A small image classifier, trained from scratch.
Model: 3.04M parameters, activation silu, widths [64, 96, 144].
Training: soap at rate 0.0048, 2800 steps, batches of 64, held-out accuracy 99%.
Rows from block 11 of a small image classifier, named by matrix and row number. Rows with one number belong to one channel. Each number is 500 + 25 x the weight over its row's rms, rounded and kept within 0 to 999. All counts start at 0. Numbers have three digits each. After the name is the row's rms in percent of the matrix's.
After each channel's rows are labels from the 100 images, of 14976, where the channel reaches its highest value: "patch colour" is the nearest of a few named colours to the mean colour under the peak. Only what is clearly more common there than usual is listed. The data: pictures of board games with random positions, seen at a slant. In brackets: how many of the 100.
# convs0: first 3x3 conv (model.blocks.11.convs.0.weight, 144x144x3x3, each kernel summed), inputs 96-143
# convs1: second 3x3 conv (model.blocks.11.convs.1.weight, 144x144x3x3, transposed, each kernel summed), outputs 96-143

convs0.3 107:519536466528549493545490487527422613509535477503506510470494493500500507467513476462481506497488486506499526475528481507528487502484501516471506
convs1.3 107:482484488487553458543477500519484483430538533477517487489468556483491512508489526490493525500508476494483483531485452483520549525494492533511513
patch colour: pink (36)

convs0.22 086:473476484529513546498487510498483533490487503515490520510527477466498481460496459529517524471555521451477548510479525495507565475515513497486509
convs1.22 084:558478461505508468527520511509518512523476495511503485484502539538486495500530469496496532503545505508461480508502522490517524515543417503536546
patch colour: blue (54)

convs0.97 128:499521491474475476501585529468484515540514493491447507508504502563474488502466527511500474505490539469503520504503493563459502520518511485506455
convs1.97 137:531497458528526532445484492462524530491522493498508498509517518471523513492468528497502498520478458516462463477482476437463485477465525493508469
patch colour: black (29)

convs0.63 098:521475513467553481501498467523487500447509516466485545493498539493488468508510538506433540468526502509477569512466476532514511531519476502487495
convs1.63 090:468506463533527505494476488475501522503515494454470493512511516506524549467498441539504525526513464509517503527485500511468485518482468580508483
patch colour: pink (58)

convs0.81 084:498473512506493453498477485485473528497493480484506507491487490543559505484522459499490510511497544469484478465465520516498493476507504538495512
convs1.81 081:478430506491543546518478476522535467496518482469518505531513481488504494539505482470476498461481501485526495511492481494487525518470468492532458
patch colour: grey (72)

convs0.72 096:471522494491531488537509505488471518512505515507503489458558478500511501494517526495490506477545508509476486504488506511490479489506480477479480
convs1.72 103:500482516491544481538496488509564455505475497476497468507555502502505493524501507472498502488507481519499456492483499482496535491487477496483485
patch colour: grey (74)

convs0.65 102:483472495479498457482528486519455502475471515501467512495509518506494549506493523500468516450563516511516495527511477511476490548544500546501486
convs1.65 098:510513495505496460511492512504492511460512492527489469460473455512526439523486470525490492517522489503518501519462486512531498510520533482539529
patch colour: green (54)

convs0.85 089:506562486502457496510499493582496491468496504536512551481512499501498500470498479527520522501484494527553529486504488487519491530491516519499488
convs1.85 089:483498518466538485524584498458503509518535517536497512506517479536447497496493493496477489519516508510508536485508508452500511495534472497506494
patch colour: grey (72)

convs0.16 112:528469503512506525523513503572487494538515486511465501499519486574502477464514492529480475462527461477501492501474544480474486499470503495507544
convs1.16 115:544505489503487527529494509511519456522462499507501473517466483507537529497490441512488484476532484481519541498509540551504497477515464521526499
patch colour: brown (44)

convs0.30 099:514503485513486503564490539511554449610515552472477498496496473521476500472537490477494533499502507480513494464521487503465478549515553480497469
convs1.30 096:504546485536476520489488492533509536513494523495482474444492525493472477486493504491504520461479502537514463511510466513527522500508506471525525
patch colour: blue (85)

convs0.86 094:469516481492476527496442532489463516529485499522478506492496513484557488480521445552498474562473492467518485520498493481504446472502490465518507
convs1.86 094:574437495497514478499511462529491482498495515506489448491506503485527486512529516506501460474499496462484486517508457521499510525506463485512479
patch colour: black (43)

convs0.47 103:522512507521544465531484510500555485579456520482476504523470495497505530498514552512484534456514491531536480516491502520517521466523540540515488
convs1.47 090:484468501484538479471506505501532561499449487500490468445444510522527488515454472493474511496488512507499493502494495517485481465483486484535554
patch colour: blue (65)

convs0.31 100:571469478503500499456502534484521494482490501484506472505505476532493474544476487520486509460554541485477512537508464499500536516526539489555492
convs1.31 106:520452528500515526517537486533517495494477486479505491495445457442499493467521472486493519540524493504479486553482527516537549439464466496478498
patch colour: green (39)

convs0.107 108:471481528487467501476508477460494510476536459491560503502540513528492470519520436500450489505484492499495485521496524451543529499515517526513498
convs1.107 104:472515532527499487483449543525522447525479499457509514482524496493515471498553493488481515483494528540488478493512483510510505529459475509523498
patch colour: grey (71)

convs0.123 092:497465514493495556513459524520483528493455496477533505501449501481506487490556483524512505519502462550576516489483495479520499481474492514485495
convs1.123 093:487496454498491512465506489526492502500504521453477501488467473508474461515532508498478485532506490498470481505498483475493505489516493472464512
patch colour: grey (72)

convs0.100 108:484524528512475472501467495479501496471496510489518502505464526519527487531522480552470488559491497483497497516507542456482496521481500520501520
convs1.100 089:545444466497460515550521464505480523442465477492465480497486487525516502507529519485481495483492513468502527478483464543487448501481468507491492
patch colour: pink (37)

convs0.110 085:478484476490471462466524518473491511454478536482508480460469494515538507477438516466469536502507518465478491494511471490487505471484499496556470
convs1.110 111:541498567480508561475508484516566466511468494541484533500563470483502510497497530544497508510511488464487508509492490542498493509484500454522493
patch colour: grey (71)

convs0.90 103:495488534479469509480507479553470476497474512487530475483517517487519517452477524455474535519505522529486498488475489516489507536513479497454498
convs1.90 100:469535511469486510505491524495487485496503520496508516486509522501506561536458524509511534480501483509523502507485481482494515585540530483493494
patch colour: pink (51)